From a checkpoint of a small masked image model: decoder layers 6.
Rows from block 1 of the decoder of a small masked image model, named by matrix and row number. Rows with one number belong to one neuron. Each number is 500 + 40 x the weight over its row's rms, rounded and kept within 0 to 999. All counts start at 0. Numbers have three digits each. After the name is the row's rms in percent of the matrix's.
After each neuron's rows are labels from the 100 images, of 14976, where the neuron reaches its highest value: "responds to" is what is common among them. Only what is clearly more common there than usual is listed. The data: simulated grey scan slices of phantoms with and without marks. In brackets: how many of the 100.
# fc1: MLP up (decoder.1.mlp.fc1.weight, 576x192), inputs 0-95
# fc2: MLP down (decoder.1.mlp.fc2.weight, 192x576, transposed), outputs 0-95

fc1.405 104:503491497477573466521496540505498503442531501516499437513537536494534503510500460523513568454446388454518548499498482567486481546507481564452492502515526536541487485502507508503576418470583516548490495516517426479484544588431496535485565539457491523486478499539452546460469536566514468551
fc2.405 081:504538512521495485465475558467601490509489511533494439484505473616516489443525452499513501546407430460514493514488468491527601544512544525506443540473565547551539509544473569492502521490582548476422410541488420504479497493500491538417504471551526533501524477459441516514458528542516465464
responds to: chest (100)

fc1.48 088:398532575475516414524482470528485511467472534501506540503479489534524457570521498441546474530519508525464498491459539584518542537465466463476535475469538491503522475463438426512561473509448498504536574566522492573460540536438506537590493487470490608495528492417499471518463478502474515517
fc2.48 109:506512460400428453478456480525547461529476561496464545477462501526510549553510487559468486441493418544547464513537509493554514484473451574530438402562592470436417423471513497449448464512563518505475419558469463396548414472508472492555449501450448491509462464562504523468544562461585493545
responds to: chest (65)

fc1.445 087:476424481425500540474510467443503572439458518537461547521458508486520503531420531558463478492445503539558556468422486449448503458439481458466427535449538560561548485515454490557531514519504498555532591455508552434452489498449481486520453512487506535615527512517517499508488471523436413489
fc2.445 092:562532582500482492467519561477493415537497516473493474487525410524490534482534494453510534545534507471438506528546478457516549562501502448532522433539427428430480507450511519511498460481516509496493452479541509566530480552516510471460494562439507445480477508512471497451518519491614556468
responds to: chest (100); streaks (52)

fc1.97 118:462591459396575542567474474558493501507496557436566457506554477552591525518524532526475450493549497497485489440544526508533479560508470522510541521459527478534578504456472493493514542515542547462510505460549419483508542452488476480417482523455425399546460487570502484440503487445487452465
fc2.97 141:507456447471553543493486496554433540513500458481576526519537498519497578435484517515533536463486526509504520472431541472494547504438451434483545496540420539546553440487522437495495488549532491451469575496552436529496501538532472488463471499457519461517463473504497538538431520465463465497
responds to: chest (100)

fc1.92 096:532468490480534512451446474491489428560497467508510530523490564500546544483399505494508535566476587467501487516458586489529499538531554500466431469486504523471456489517524483457475490557504460469507495492565444519601497522503560537500472454458471549476470530477454502497636455431504490515
fc2.92 079:480581503452490474423524514514461535549485504484449476405535502515543424482504530568495498467595596531560489493552555415506595488458539503484522554507457532530508508495517500503550495476467474530476494567399453496486543531499458535445557480496450473532496467461518528511514440508438563528
responds to: low contrast (83); limb (74)

fc1.76 121:567453551484502494532460531499512552513504492569464531494523481458449470530499514431486480467498489437508542476508464476524489464502452533496529523542481569446501510497501480471449542538481464525529579462555531458448505479531457488553499513444466506380562485570515513515508504502468554443
fc2.76 149:517515481480522492499505488500501493489502434559454539506443530414359455533484491369515518519478508470459545488543499498466405494504490520492511466495565472483510472548515453473520443523511512499555504502464505510461484511467549459552537472500446507507497503580503499450476531435502542445
responds to: chest (100)

fc1.314 089:501444454470452506395520469465461507494547485437595487431533484507557528458475513469451419475486482553445506543514502551531519519531520489474522597514469458493499538451545458470557519495529530432543464449541467573444486504584458556546533481501514505558493489541547490527526506496513507464
fc2.314 117:695539469508615542539563552482541515538519501435445544502458518508502482470537468484477563502504481484527507537543492491511519466493512528435537438549542463473473472503560473503461487471490497521512549507502465438510541466542527472476530460478602533464572513439470477510436467473458471494
responds to: low contrast (88); limb (73)

fc1.167 088:541516516500471460440469567550452539517483586488530512487524499499470515395522467527535523490483447453426565535566564483525496469474525517529516465478563531536561517483498532552597517494446568494550528472490520493525516484485453483472513475491407454496509514468502499483495467461582454486
fc2.167 092:462492522566543470503453513496520504496494480487480536529483519510558491503593504551490502472576534476516521513468482519506523496507514488424481566532564501504521481510451543530413453464614445470565499504476541506513464466385511514464430466496575523491520501495498498535527549607456557482
responds to: low contrast (71); streaks (70)

fc1.23 106:524428532463525487460532407507488530487449495540496545508467498481542489446416469439465440552519427467560447443491543483521501442512517456455463459516476527520467535509545471429496519458487445529489511489526487527505474484493569399466498505445515494468471499531546549527531465542512483411
fc2.23 103:465469488507550507473467457540492458457430386526468524458517460454508469439491468507545446478516499518532511447424600512532476546503504522491547486506551537522566517528521456487495529485482426527484483496490489574507443491580492438499578454496457479523545454365471526488472537498528551459
responds to: low contrast (100)

fc1.276 091:460520553529456526468497485572467525449495511523474535523468520533516533543494510564485510519497466530464504519531502423535455541427483594537544563496566519508477508536525468545489509494444519578483450480518533493501507476469496462504504505504451458581452586416509402482458483524504535547
fc2.276 086:486482475494536481522505474453521499423530518505501477521518516466484570470492509458489493539551500471483581496468524512487520389518466377455424532499486469536544489491514521504474466471478569474491603467530395505496462541512522561502513444526540583532544473506501515531520566536514474548
responds to: low contrast (100); noisy (95); limb (72)

fc1.91 108:478510546476498559476427584552562506561574466509479473484486524444544491513529550472387526491453473527502532434488444483552483492541470452526508492515454528479478590484448578468508497530455475571586486517517478452478494556522413557520507520475493532473542502508462563454515515466494557485
fc2.91 120:523449513469516461499511474521544510518441444569485576479485499486405418551476503438593517491491514491496524550495534524415449526471467494484444480515513443501510549529522452459510444556484547574445484502496494512482527476414482424466491553571471509621493497540528489442502478462532541482
responds to: chest (100)

fc1.53 088:511513539438506509395503488502509484563452535550575484483485527514431532495487499569493539525443435558476511498514496443500514514560499552396547474468487496497445515515469548430514457547451433449525462556480478533413541419462495497480524517565442532454471512491506497526452573469562464502
fc2.53 111:464539490510479512504468476520501448519509444486433516480420509438487580484569491509483454580492493525462517522547482468496490496489540540489414496478492519538505444423492489581516485464530454510471537504480608472474471519481549472494476486477527541463501572437485449436484514473508470538
responds to: chest (67)